python train.py --dataset="pixel-art sprites of 400 made-up characters on tiled backdrops" --image_size=32 --encoder_fused_qkv=false --encoder_parallel_block=false --encoder_patch_size=[4, 4] --encoder_layers=14 --norm_pix_loss=false --decoder_layers=4 --init="xavier_uniform" --residual_init="none" --batch_size=48 --weight_decay=0.0 --adamw_weight_decay_other_params=0.01
Rows from block 4 of the encoder of a small masked image model, named by matrix and row number. Rows with one number belong to one neuron. Each number is 128 + 32 x the weight over its row's rms, rounded and kept within 0 to 255. All counts start at 0. Numbers have three digits each.
After each neuron's rows are labels from the 100 images, of 14976, where the neuron reaches its largest size: "strongest on" is what is common among them. Only what is clearly more common there than usual is listed. The data: pixel-art sprites of 400 made-up characters on tiled backdrops. In brackets: how many of the 100, against the usual share in percent.
# gate: MLP gate (encoder.blocks.4.mlp.gate.weight, 1024x384), inputs 0-127
# fc1: MLP up (encoder.blocks.4.mlp.fc1.weight, 1024x384), inputs 0-127
# fc2: MLP down (encoder.blocks.4.mlp.fc2.weight, 384x1024, transposed), outputs 0-127

gate.377:125182108156058188184199113148135116103115172165154111089118136121145151097128130139084151177111075122100118134114151163078078118120117127071118168094134129191140139132153109098130103130122165118165109112166094111061136137182097138172149114127182148156133105149167141163086088086176161116091142158129091173161140161092107114104122131162151118152112152137103118134099162122130191135133
fc1.377:139110183119164124166149116112146154167179153114083112116137134191095128119128087042193170154220181114102110124149137067163113146073168176120176119112093132117082121080153216183173092066128142194165098108144118066131110163140125205084165112124089098143112137128094130136086143158123092147103155142078139148121196113163109144082159133084134145144152140132158140092163116150154144104137
fc2.377:135172133099080107095144076070123182113145124155122181123110070126069119116090085130192140097130057114179149193152137157151153119118132187088131105090108134136096125149056107114129167161122131124174176111124212109176111151140128146095099109143124135168070139175118192157109091115165095113098126081068095110172150098075128202162168153089107163122050202155102130078139155120139117128093
strongest on: red (44 vs 8.5)

gate.315:173092115082145096115099131123159106076134064089188084122133137161130096147082133117114140160179180110087171077135200167119129106118162094140144190125156135157191064130149091160119150097101133143103145181130109079127102106167092105120141134131120123159093155099121105149109167126098094096129116141104094108081075122138108137176155098111186121102173070092170131157164088129136183130105
fc1.315:082085123130208206164175100143134148126113130153123119107098135122133129158111149125144081147107102099108126118107125105142153157119146146104135070192095133143055074125081163097147106078183082078140135126172076160064135141155114169095120103125111070139146170177118151107144119183108146162123148135135075137193142104178194143114061176140122091159074178145075104136131145187096185069207
fc2.315:155114143140176116230110090178167130162096126130048126159099096109082136123157151106092096121059189160107134121122100092126131062134107118125147154171100123098040104150104120137160115106152111061131123103132116151127154124191144134051158127152111078157109194096171173121139129187080179127132160058109111095170153159163174117109170133154119082163135163070137089113121099113106136086159
strongest on: black (43 vs 8.5)

gate.507:093129138099146129150116118100090146117160043162109143151131131163105089157144127125110116085150134130070124128101084109123175146148076170049135191144158153050105106176153112171120110122127111084132091105151145142138116123114102138110101118160176138125147089114146129154160144147137107061174127128161106094068112124116122118177157095114064099145146102129106134056074168162146080112125
fc1.507:132111176163150139144166141151119135101157145056171127067174127112138098139145156144092122165134122118185134099114190099115124150091136088184089107123128117130184145035111115109154190155126127153109160169130119109087140093166096117126147148090120096132091116166109134189083114154143146232154098120127146165149154101165101124083116190147156136059160186158111136207182172113157160151123
fc2.507:145126134066113163103096112063157105181156129129098111104169125170041141175145157203108106153118062125072180180124063123069125120172150145093130120072114178139110128164092168149145073147200130160191090129149155154084124120119127144112125139159112130116116117095105131128113063101155143075162104155135127084090149108127093146126102102098092069140121089120114128133079158080140096136144
strongest on: orange (33 vs 8.3); yellow (32 vs 8.5)

gate.337:194133150168152109201145167097102156130092132151068128091124168138106125110108131070200181119132117128145146136126126200129137115114061108130108161114152135033099100124111102222129148152151121167108099166119126165142175125109156107138066191129100094082079092144141144093077114102109122098131142109151135109115117196162117146109180143163118152125137136082090106149087104087163193144097
fc1.337:171136154153055168164157171073093127113075134148076135108120138178119116128204128049184129051119108092103151168104137120153125113164111158179111133129132126084118122169095126159152152112137114122116105099099096132093176112149159143064091137159098128105123101165105132108041128077093116147120101103154135156165102135164139186068095139120104141142095127135099109094081147114123216074115
fc2.337:112119160101114135148157126107067137143131148138030074116164130171092115148104092098151129078131110092147149201096138140135114128135132153134101155126159116122077128129094066206112170118133096092123159104138139138076159084130133162152075159084115098152158105174134092127123160119152169111093054107169133083164149151185084111048162145164075149096169105132103173119113173162155142184095
strongest on: black (74 vs 8.5); large (66 vs 39.4)

gate.168:152112153103063161115090132105092144135095145057123111150142130101140182089063121170127080126121090119128112116140146138162118097142055118088093091146163151160075096128117097142112166141107138164145172132112127154081180104082143110101153137133152129076132075160089138102203151138133131125102204163128147113124107124176188182104159088187170096127112165063123086160100142162102126087031
fc1.168:129138133095102134171142115146134142144118164106085106119106090024152107096104149157129184170147097134195096109151106117139142131148117065119160133095181150145128151118128148084120122149096164107150147140152154149098171122155144125127123118135109177145122077164140153100161095096195162127128148167124191122139075126111144146128077110155166143154119156151142104141121105153166122078087
fc2.168:116094124148112085157142185107121109182116154117092126111136111099127131158075088131148066131087185095127109128142107053097128112134153107081144115103108161166082106113096118144088114130150130095123115095155127101122156095211084159071101141126109071087148137143158083137130129211116098162142122095136136106148119141085087103133131189129096154140135156090117139152121101103142135078139
strongest on: black (28 vs 8.5)

gate.39:052161106172123120190126098127105156122193118069138175131154081117122114108109178137040126201122126076123125108126111123150141132089093138104182095058128152124154125138168143171101153148126095094123163129185062160093116116155096085157150100076112072128101123215154127163119087099111093117101132092094137086116088158079114148123130094084171137110150141111135121149126167119161076109091
fc1.39:085096179180145112117099122124111094168169123073128128064108144084133115140124126142135125093154129150153136150160115123174156161116183163158137074083134117079151190097105145165154185152114116143130103163150116095120099112150142119126085121156207155144121161186085128169137197126142153086155124107125140109134104093159106101081162145137100137066142197164101133149164091133139096088132
fc2.39:133152135139126113129095119110130145146113142122066102139117124158080129141114118122152157100175151079131123107068102107123120129076183148177132139186092125102137119098124138104184204150097142115136076156133152094132120114109150106153180135161154106132175145110118176178115184141155120132128159125141130128119145062160141171135157146118063071113110137113145116120148158144082126060099
strongest on: orange (30 vs 8.3)

gate.9:179141096144129108130183119156147187113185189111130102183101136093154162156157105156149187121142118122171123133094149127110095111109113144035144120071068143192125100122175129110110117130137129144102110085069086156135102218155081111077163095141087117142181103151083101148187125088133083151100112154147134104123127139123173103133133104095171129080125076110141109078143158144100109191154
fc1.9:121129140209117176051095112140064161136100149153066109084141087154116070088110162080071135149114107217091099167131115128132109172083078147148119143138167118123104168122107167133136139133126156115125140140184123122123123084070140176098133145063096105090161126116180118130134128108113156145126155148157075140171098146145154124164058100117214186116130119152102137087179163076168101133100
fc2.9:147121144163063145079150102168104179122139171141089076132120073161149086096142094085104146136180074203100091129109112090164121209089102115133115109096157158139176142099133153134121134134089141188165106099167143118150147119142107156077144132078116113104153098097094098106153127096132165115112116191139067180111105096166151085109079155129172135066097157140111148092191184097150092117148
strongest on: red (28 vs 8.5)

gate.394:127146111164119119146077117133113105089138107127144164118157105101108113140147115102129114095134093112158129145099122143108150197186167202151077189150126088104180088151128114103119139131142163203181182159149169102127166156079129139046143191108134089136057120157088082105139170118115116147126187147117149091117176066159142118075100107144127107136159161139127126109156127094141124056112
fc1.394:144162114167138100108097163146090100103179146039172102123162128101122054175098138143134160123164136113190176168098113140150152136147116190132142138168115104162073151148130148157160098089115141142183145135160142044111157083143110076133083075103140107098108151127090147084113095137101143115153120147068117079098039104196182140137115114118163153093171176197136149111126161135139088119092
fc2.394:179144178139139121130158148147073138127090186132101121147103146129090127116183171149089145148147156102145083141122159147149138121176117131076195103160118153163154137126182120136136118129154076050097097130057118110147108069147147123105165060123147150151056182130148101130100118126080120115115152128117156186138112224132140142165117107143151139145168123170122091161100078190125154173169
strongest on: large (99 vs 39.4); yellow (47 vs 8.5); orange (41 vs 8.3)

gate.474:124073114153119164146164108123147140113118122124158124113138125069088127120092062153104068177128142134098140114106133075166145157159114067156173097158137141161147081101137177179142144136102119126125109138097209115147149132106175104136122163118128093084120182129115104122175122140124084149128164120138136167056077164105176153132120114100146178127114127099126132130092116090158119090147
fc1.474:157115152099164195178126135123183113121066155071179157175113172148170107091117153137138155122116172074113137119211194107169167185125076167123074120117135142173159140158124150138082083131157055157140131146160143113066153157120199117128126117138147118108145141148141182193138130138171149115102110142063112137113194160128119130132198139137116098147139123153062128100127145113093112075094
fc2.474:116105082128186181194109116135154115087087127122184171186148134136079135092113047185114080153127134149078124125135196087142165198158096095131134101125135101165177148122141148182133079159087125162127116126157156105091150161122174118134113110112144135120130162131148126107159079151150116120124056116114107106121121162195176134134191138129127116132125091105106084086027133131123092083097
strongest on: black (31 vs 8.5)

gate.138:184167104118092130142077057130200143101136083181132105145159092188134112142186165129125211127117157147069106089141088081140070163168101178145153138131160151101101147097129166173124093150185148166120093212148104145097134100126165121147112146136122137148139126184087170163089119095130119145111165145152160089112102157125129168116116125174150106121155135131098063073169071097131129163153
fc1.138:128155124153155137123168184128158133129154135148123103197122147207114134187132112159101144125098085131079100064087093126123126105161168146176100115081171105188138123088142141113096131148124146212137062181174042205120151122109121109111124115123121162130069135131139152165101117113072115107153168137101091106133091139125168090159115159130094155030102150121159105085136106161165079102135
fc2.138:144081171208184141111126177135110131164110135106087116187080128150064074107141107166091087110117127156116146127141118123126142038105125083187085119061139152173117141170144111066165175155079170145122118111115091177114206186137147133113148124115147100120108167093147117134128101143122098136142176150103139146124155074099171153110150188067127162084153105121160116120114073117148119081112
strongest on: large (72 vs 39.4); white (35 vs 8); yellow (26 vs 8.5)

gate.427:163108163081142138130132142116107085164097134149183122073112137159168133079106179114086167192104074069141111144121107113111156122105132153170095139149128069192104156112157129176152140124101144089153136107103117122141165164125133098086143100118083130098079108149176073118162101116129190137106063123127151144105113153145151174121147128112120087128156135116132142091122164173112076133068
fc1.427:095142085097193096113134069111155194103083156116055158087143086144054114115154076160150096139106139125133090102071176091109097135176081103097153125149145123093157117118087174106148133115143140211133110143117157097142095089117098155101107164184163190129191097128139200123106189155138134084132144165181144149142216099055079133118061170122186119188132110160131106167048123129128180135159
fc2.427:119111097142171143141117151113083119150126128127114147074119106176082135137138156100100148150140073082152082081126203108136146149092105099140057139120121042185165145101065069091137085164131138162080188105115135100073208163155099123071095179111135122103080143125138118129166091133131121156149105202117135132168112110148130136163186087124170112158141066115144143136136158148115114106111
strongest on: black (29 vs 8.5)

gate.545:144157123191128188155061135102068134134148136128110138108132079146140177115100093162107162200155108130114136156092088103149125151133108164134155140107127138113150144126133078115173156187101144129144175136151070114129153111144150068134130132145189127149180155151185123148100096106152102084126117175141081139106137071143126136050166126152126106135184124138153121141095057120144130156102
fc1.545:163102103064153153088147157120131105149101156172172153192114115153174099138164177178203108109169098130106163153095107124126123149127121151145103120065095140179102082133139173148155105099128113112125133141164146146168086179122118172108167105074081125153147141054120115097103207111116095123121113151162141114179124145151119156119130088126100165081110129153150116118170152126114160124123
fc2.545:213138123088121142106181095127124129192134133163215156155160071174107143144118162158144100140125111187103195151128095119094078100157166108106109149083114178179142107111132124107185146125121092135143154139167142128127114119126135110109114139068099134169187117074122120112079173150085124163122133167156129079149131136149160159142098104130124156109141116181170117111139127152146172135075
strongest on: orange (39 vs 8.3)

gate.503:136173145135157169115153072122124112104123146099178110184106125131146123070141104110089102126082085122068144135126140161078119142097076118130114129159120163152154153185163136114101183143149060101122117104147126120158161104174109136115163150156180137108162088143152128126108165122098084176082105124192117168092141110144130087035153054144098118092131159157148117117079090124198112111071
fc1.503:150111141106117105186128143075161133114147110164137122135162199152134142137121138150161157076135076093159146134113131095155123115096131109180105085117102071104090133143087096158135158079119085138075189114142082129142138163117171160143106132113126111099127124168189137127108133169150184175061091146102149152114138084080140151122136186143074100187110151130113064130139130093132121167107
fc2.503:172150098097073094077080071074079145124125062096133150094144136126141149096183113176109165099126086092185138132115150116149126133106089084126136112149069130159063119182098115159155118144128078099083155138137117085151088152145107135125142111125152108122122144106187123137111161172141141134059114142125105125146116067106120108104188145148067124159118112157063075094079113140127082122066
strongest on: black (45 vs 8.5)

gate.441:193109063146147090184140120167182100155103188124149154167117176116135089192113102102161106149108114161154083200149102145130131138077129100143127129156131134121128109105116124131170121130125074107160158105135119151155108129109129191206140110153218111164138121116142102108145129212167160125153139172059156094091153143168082118123093125115132177146156091163133109142112124093100120109091
fc1.441:126154176112180167123111135091102179055185176138135079129091121099139181138123184181139080123143089151123151092083106123128136122137181144137115167134119159138118156078140092056117090103100141076147091177168164128107135118160103151072095132098087081132146064123089162122138112113106108100134094161170118093158163099108163126105087161168127145076078153094121071096097143148079156116161
fc2.441:110155164108093147121131115147111162112154197098163103111137081094165163080149150164125123154046098186061137091122149079137142140110151078131130138102124077172111143061151108117139079084103107018125152161169143160158122142098137156052108078107142111161067086106120122154173122139162138122115094140131171106147126128134171102134150126099141122107062162113137115106080140126116106145130
strongest on: black (28 vs 8.5)

gate.243:157131105086071093147141159119107170120090142131137110167159106075096109112062070142165186157091049133115124114126125187169141175095137099147168154108101142172128114104105128124184110163118157170161147170108096096127118135110162151163129065114140102113137136127114103136144089174165125126068156106100149092113151099186184131114073156109113110102146116127116111154131127139054109163120
fc1.243:105158089142127133144192070096125139111155086123155084133154108132173142131115159187158064144162131160157127093110079082124131144139127153139081108084127068146137087117133106175137127110137092110099111108116130106161111112135088155124113115109122159153093149151152186123137162157142073041139188185160116160126114088089093144100204184077114130094084170131106182117156099138158115140092
fc2.243:191134105125158106175175097142105132115124079093187149092107125107148106178160103147108126120180146126090104144123148039162080145183148125111164117152136155101113109144108135153076125099159145107128128157158169090131152150109143139125124156149098156152106159053113109154126134196170077121183140141124090158102119130089115148081181115173123129123173112133153084147126125133105163056106
strongest on: orange (28 vs 8.3)